python train.py --dataset="strings of digits, spoken by a formant synthesiser in many voices" --encoder_wave_strides=[5, 4, 4, 2] --decoder_drop_path=0.1 --decoder_tie_embeddings=true --beta1=0.9 --beta2=0.95
Rows from block 3 of the audio encoder of a small encoder-decoder audio transcriber, named by matrix and row number. Rows with one number belong to one neuron. Each number is 128 + 32 x the weight over its row's rms, rounded and kept within 0 to 255. All counts start at 0.
After each neuron's rows are labels from the 100 clips, of 14848, where the neuron reaches its largest size: "responds to" is what is common among them; "lies over" is the class under the peak. Only what is clearly more common there than usual is listed. The data: strings of digits, spoken by a formant synthesiser in many voices. In brackets: how many of the 100.
# u: gMLP up (value half) (encoder.blocks.3.mixer.u.weight, 576x192), inputs 96-191
# v: gMLP up (gate half) (encoder.blocks.3.mixer.v.weight, 576x192), inputs 96-191
# out: gMLP down (encoder.blocks.3.mixer.out.weight, 192x576, transposed), outputs 96-191

u.35 [113 167  88 109 150 101 111  70 124  64  62 149 156 161 127  92 105 129 117 118 188 108 127 102 204  74 129  97 126  90 113  88 145 174  44 113  84 133 149 106 104 143 178 152 105 105 114 139 107 143 143 162  91  98 168  82 139 173  92  95 150 105 169 111  90  82 104 133 162 145 118 129 135  61 106 155 168 136 138 107 130 182 127 143 117 110 131  96  98 143  94 140 130  80 139  97]
v.35 [145 138 101  85 160 141  50  87 134 130 133  79 139 137  79 152 109 130 129 110 164 114 130 144 142 126 135  91 134  47 143 112 132 148  76 109 136  96  84 110 137 167 115 136 133 110  74  84 123 178  54 151 124  93 125 113 151 131 138 106 123  99 167 195 123 128 133 190 151 133  92 164 110  72 136 164 130 135 131 155  95 119 111 139  75 138 114 135 113 143 114 143 150 123 159 154]
out.35 [160  76 123 127  64 136 157 175 151 148 160 135 140  78 127 124 140  99 138 167  89 111 131 196  98 149 169 152 161 165 104 188 180 103 175 169 178 148 103 190  90  99 152  88 128 140  95 144 182 138 188 104 134 197  88 112  77 161 178 172 148 121  83 176 182 203 142 108 126 125 117 148  80 171 124 127 157 129  96 118 121  88 101 145 122 122 159 158 133 116 143 140 192 139 219 151]
responds to: number of digits: 5 (40)
lies over: silence (87)

u.380 [ 69 122  67  70 152  73 162 134 119  65 129 135 130 145  84  61 104 108 148 124 190 112 135 117 157 111 136  66 154 104  98  35 118 107 116 141 156  60 114 155 111 120  98 144 146  89  80 118 132 161 109 158 113 124 165 137 116 129  79  47 109 174 171  60 139 111 148 163 163 162 160 137 149 124 152 161 230 160 111 181  50 126  88 156 144 138 112 128 131 180 103 114 141  72  91  97]
v.380 [124 151 106 101 131 116 106  95 166  98  91  83 158  84  50 148  99 112 122 137 175 130 135 140 170 126 125  59 142  70 142 109 144 127  75 124  82 110 124  74 192 127 125 172 135 121  59 112  88 121 115 183  96  93 117 118  94 111 112 116 159 105 156 171 100 102  83 137 172 123 158 169 112  93 151 137 168 156 117 196 112 151  84 116  81 112 167 146 136 174  97 162 144  76 130 117]
out.380 [124 120 133 122  71 154  70 125 152 123 132 158 125 153 148 156 120 156 164 115 112 184 114 174 182  86 169  99 168  99  87 133 168 154 149 123 154 138 169 127 128  87 153 111 152 125 135 142  71 130 181 116  80 153 118  98 179 140 151 110 117  60 155 133 160 140  92 109  80 157 138 101 164 129  89 159  97  82 151 137 140 152 140 123  95 116 189 165 162  75 136 196 200 110 171 149]
responds to: "zero" (54)
lies over: silence (81)

u.392 [121 161 100 104 184 115 107  73 108 128  86 148 175 133 126  98 145 155  83 134 190 178 159  82 160 109 109 102  87 120 140  70 146 135  77 138 133 113 100  85 160 135 152 148 139 123 112 137 132 135 152 163 134 102 173 127 107  80 104  76 146 108 146 141 139 125 109 127 126 202 123  79 153  72 112 183 145 104 166  93  84 204 167 174 109  76 118 117 160 161 130 121 145  64 151  95]
v.392 [136 141 126  58 180 114 110 147 120 149 156  81 118  85  99 110 124 165 154 142 162 142 140 175 167 140 125  26 150 116  90 143 135 143 143 156  97  77  92  90 156 134 160 157 119  85 120 118 140 145 112 165 158 123  93 143  80 152 171  85 122 134 143 148  93 131 116 109 136 144 131 157 127  95 130 166 151 118 145 147 132 139 162 125 124 107 106 154 130 174  96 145 155  78 129 136]
out.392 [166 139 101 115 121 138 126 154 103 122 144 158  80 107 106 101 128 107 102 146 120 118 117 120 174  77 148  81 157 150 131 163 187 139 137 137 161 195  93 170 103  91 217 150 193 132 165 162 134 106 145  92 113 150  89 150  94 180 119 152 168 117 138 158 137 109 111  85  96 137 164 159 134 136 122 123  87 129 136 166 132 131 166 115 140 152 139 129 102 125 130 167 139 135 134 117]
responds to: number of digits: 5 (61); "zero" (56)
lies over: silence (86)

u.261 [151 141  96  87 176 125 108  95 104 100 137  91 166 120 116  83 156 109 140 106 138  80 148  51 150 169  95  79 100  95 129 119  76 152 109  93 131  96 159 134 157 119 167 131 147 119 128 147 119 145 112 104 149 127 133 106 129  86  87 142 136  93 157 145 139 153 108 164 128 132 135 101 129 110 109 165 142 110  96 104 148 130 143 144 113 134 118 152  72 175 136  94 167  94 163  84]
v.261 [131 165  72  82 157 146 102  60  88  85 143  89 115 138  77 136 113 128 121 109 148 128 151 120 116  79 142  68 136  43  59  98 190 156  82  92 126  77 114 103 150 144  98 162 120 122 108 118  91 124 108 180  77 105  86 132 156 125 157  56 167 117 130 117 146 111 107 172 127 132 157 138 131 104 112 148 125 132 115 191 120 170 100 103 138  80 133 147  89 149 119 184 147 125 118 101]
out.261 [173  72 123 153  86 141 188 204 114 103 158 113 108 117  97 124  88  94  80 112  87  99 135 158 129 159 134 142 157 156 128 126 158 141 124  78 140 150 131 120  43 166 139  84 170 116 129 159 147 141 161 111 152 207 123  92 129 174 134 122 124 153  66 169 101 154 154 126  74  96 178 148 115 116 102 136  94  60 118 118 142  86 122 130 124 128 124 107  55 144 101 119 126  78 158 112]
responds to: "zero" (67); "four" (55); last digit: zero (47); pink noise (31)
lies over: /ɹ/ (51); /f/ (32)

u.203 [155 106 114 115  76 135 123 129 114 119 113  82 136 127 161  49 148 103 157  97 142  98 170 133 114 140  91  98 111  88 141 151 112 127 108 102 191  59 188 134 121 110 153 145 108 116 125 107 158 114  69 157 134  82 127 122 103 118 136 145 127 135 121 160 192 123  96 139 213 123 135 218 125 123 145 104 203  96  51 184 132 119 126 172 134 141 100  97 157 170 176 148 210 127 104  71]
v.203 [ 70 143 173  69 208 102 169  84 118  57 131 115 150 134 119 115 129 143 128 128 194  86 170  61 133 119 119 141  72  94  95  92 119 146 100  62 140 105  71  84 175 144 137 206 112 111  93 132 165 151  97 146 141 119 114 125 139 100  83 144 185 115 104 108 139 121 145 172  96 162  93 168  94 127 102 133 150 140 119 194 144 169 114  96 106 120 118 175 140 180 114 139 113 167 121 122]
out.203 [118  82 152 138 107 170 161 129 121 155  97 132 109 166 103 168 113 173 124 168  90 130  85 147 131 147 133 128 168 169 152 116 146 127 143  58 108 174 141  58  99 108 114  94 183 103  98 176  96 117 126 164 147 197 195 144 132 139 145  93 129 195 100 100  71 129 155 104  75 151 240  71 150 131 123 130  69 125 137  71 106 127  73 124 161 196 125 130  33  78 121 130  86 154  77 172]
responds to: "zero" (81); last digit: zero (51)
lies over: /ɹ/ (66)

u.233 [163 122  96 140 164 141 154 103 146 180 146  95 132 151 129 130 165 165 199  73 127 144 128 165  95 170 101 127 128 128 143 144 127  66 178 122 127 161 142  99 133 122  97 101 146  78 164 145  91 129 102 136 143 132 100 132 133 147 152 106 146 188 162 133 136 134 143 105 171 144 154 146 189  82 148 182 148 180 115 144 147 100 144 147  92 166 168 151  67 129 151 115 193 113 104 150]
v.233 [119 142  94 155 231 140  79 144 179 156 157 155 129 156 196 167 110 138 103 145 116  76 102  55 151 102 122 101  88 112 162  73 151 179 154 220 114 132 144 115 166 125 117 142 104  99 185 120 133 108  99 126 108 121 152 152 162  75  87 122 124 145  94  71  96  82  73 112 124 135 127 109 172 125 141 159  96 162 107 155  70 156 129 194 142 140 181 153 116  98 142  96  88 139 140 151]
out.233 [ 94 168  75 173 151 109 195 118 120 103 145 109 126 123 142  96 126  54 120 152 132 166  91 117 115 129  96 114 131 144 143 149  96 121  76  81 178 159  90 158 124 121  95 167 108 137 160  96 113 152 150 158 168  88 128 156 141  88 138 125 179 154 121  93  96 118 112 110 152  88 111 163 156 150  94 101  77 151 138 105  88 146 157 138 187  93  84  48 156 141  80 117  81 125  71  94]
responds to: "zero" (97); reverberation (76); number of digits: 4 (47); muffled (low-pass) (46)
lies over: /ɹ/ (56); /ɪ/ (26)

u.244 [130  96 158 117 110 142  68 148 144 149 105  54 101  86  73 175 152 167 101 134 112 186 164 153  99 170 114 116 161 134 184 150 121 130 107 166 100 119 119  95 125 158 173 142  96 131 117  99 117 139  99 154 173 138 124 143 204 147 165 145 119 140 109 133  93 175 112  89 107 111 150  95 103 107  76 100 141 151 206 115 184 195 166 133 137 116 142 144  96  99 138 193  90 154 138 170]
v.244 [146 132 185 141 171 158  74 122 161 167 180 154  93 132 126 100 145 127 163  87  70 104 162 142  74 152 151  94 148  95 115 180 127 135 147 139 110 149 115  60 170 105  88 121 107 136 104 176 166  58  82 108 136 114  95  99 182 148 104 144 127 114 116  96 176 135  87 220 132 108 165 133 106 142 105 124 136 174 126 136 157 151  60  61 118  74 143 161 111  96 149 147  90 179 134 179]
out.244 [137 166 174 159 206 141 101 123 147 190 150 113 131  78 124 133 167 160 174 154  96 135 131 146 105 143 153 101  98 103 103 128 109 142 139 180  98 121 158  82 146 191 105 160  19 135 193 113 108 120  85 117 188 122  98 120  61  92 124 105 134 138 126 121 107  99 151 109 138 138 124 145 133 106 127 164 159 150 143 146  79 120 105 145 118  87 112 107  88 131 132 140 124  77 135 112]
responds to: "zero" (86); quiet level (75); reverberation (65); number of digits: 5 (50)
lies over: /oʊ/ (55); /aɪ/ (30)

u.559 [142 199 125  94 177  64 155  52 144 105 126 121 102 155 122 106 149 149 140  97 175 140 141 161 111 127  93 111 119  95  63  83 115 108 134  61 139  47 113 132 179 145 138 147 111 109  94 144 103 139 118 151  88  97 141 105 145 104 115  87 118 142 119 131 159  97 157 204 161 188 127 181 152 135 107 161 201 148 143 168 115  87 109 156 124 109 134  89 125 130 121  97 125 106  69 126]
v.559 [123 126 110 104 191  94 107  45 131 109 117  64 135 137  91  89 125 158 141 131 172 158 108 205 111 131  80  62 124  48 117  83 123 142 121  62 123 134 102  77 217 162 120 169 151  71 168 120  99 103 165 137 139 127 100 115 175 138 162  84 141 164  92 164 131 108 132 113 133 162 120 151 109 110  79 163 118 163 146 137 101 173 147 165  74 108 147 216 106 137 133 140 107 153  97 168]
out.559 [140 144  77 149 153  60 100 137 121  64  93 142  97 108 143  45  74 118  58 110 127 148 138 114 166 101 132  44 151  93 161  81 139 133 123 116 191 155 102 198 121  69 212 122 179  76 146 101 152 129 165 110 112  91  71  99 108 152 117 106 143 122 142 131 177 129 122  72 130  89 134 113 138 140 135 176 101 121 125 143 129 147 153  95 101 155 187 121 184 115 108 154 128 142 141  92]
responds to: number of digits: 5 (43); muffled (low-pass) (41); pink noise (38)
lies over: silence (83)

u.53 [ 81 168 121 107 170 123 117 104  29 116 123 131 128 144 151 148 132 126 120  71 133 123 121  91 113 109 121 142 161 119 127 129 131 116 121  75  90  55 176 136 111 160 141 115  52 136 144 137 158 174 156 158 166 109 152 112 127  75 132  16 107 177 134  97 146 142 143 100 170 139 122 127  91 106 154 145 197  81 100 106 111 128  83 153 120  82 127 102 157 140  59 176 147  68  87 105]
v.53 [103 187 138 139 181 100 141  57 126 100 120 151 163 143 146  65 117 142  95  59 124 122 110 146 164  77 110 106 113  56 160 122 127  70 119 137  97 128 122 146  66 175 125 129 129  87 142 125 149 106 117 165  80  65  91  83 161  95 131 109 117 126 153 175 142  65 150 125 155 135 108 142 150  54 161 178 191 117  90 128  66 186 147 118 116 116 129 128 173  90  99  95 129 116 143  86]
out.53 [158 136 147 109 125 176 120 133 147 150 121 136 132 101  84 173  78 119 112 160  91 102 150 138 128  98 200 144 166 123 173 198 186 151 147 137 127 188 130 129 131 108 103  75 141 129 133 157 129 115 121  89  98 130 100 139 112 173 166 166 167 119  84 176 125 152 108 147  79 127 114 139 128 167  81 133  80 183 166 165 140 122  86  79 110 177 118 137  98 150 150 132 115 142 201 168]
responds to: "zero" (78); quiet level (71); last digit: zero (43); number of digits: 5 (42)
lies over: /ɪ/ (54)

u.189 [103 194 117  97 190 106 104  37 133  76 100 180 120 138 110 152 104 133 135 120 143  87  70  72 168  47 158  90  78  93  84  89 118 172 123 103  94 122 108  96 148 116 145 123 143  93 128 142 127 117  97  70  90  83 154 181  61 151  41 102 111 181 133 154 135  71 187 189  75 171 147 140 129 194  99 170 114 131 130 131 102  88 107 143 148 115 110 136 153 103  93 146 109 120 134  78]
v.189 [ 99 133 163 151 191 104  75  65 139  89 168 111 143 136 153  58 135 122 124  75 150  93  99 125 145 134 135  57  93  32 119 139 138 182 123 105 107 101  76 107 169 145 125 183 133  85 164 131 143 120 123  92 105 124 146 141 144 142  70 147 111 106  98 135 177  92 111 168 111 125 156 149 115 150  63 168 137 154 127 172 112 122 161 153  82  56 136 188 162 154 116 138 170 132 160 137]
out.189 [195 104 172 118  27  92 127 160  77 172 138  97 171 101 152 139  95 155 167 106 137  88 177 138 141 159 147 166 152 138  96 147 118 147 139 111 151 118  84 164  88 129 113  80 204 114  81 128 164 159 121 101 149 203 117 115  90 157 155 162 138 134 123 197 138 134 109 101 169  89 198 125 102 135 189 103 152 106 111 180 161  31 104 136 108 125 171 138 117 131 138 124 146 122 146 160]
responds to: "zero" (71); number of digits: 5 (42); last digit: zero (27)
lies over: /ɪ/ (63)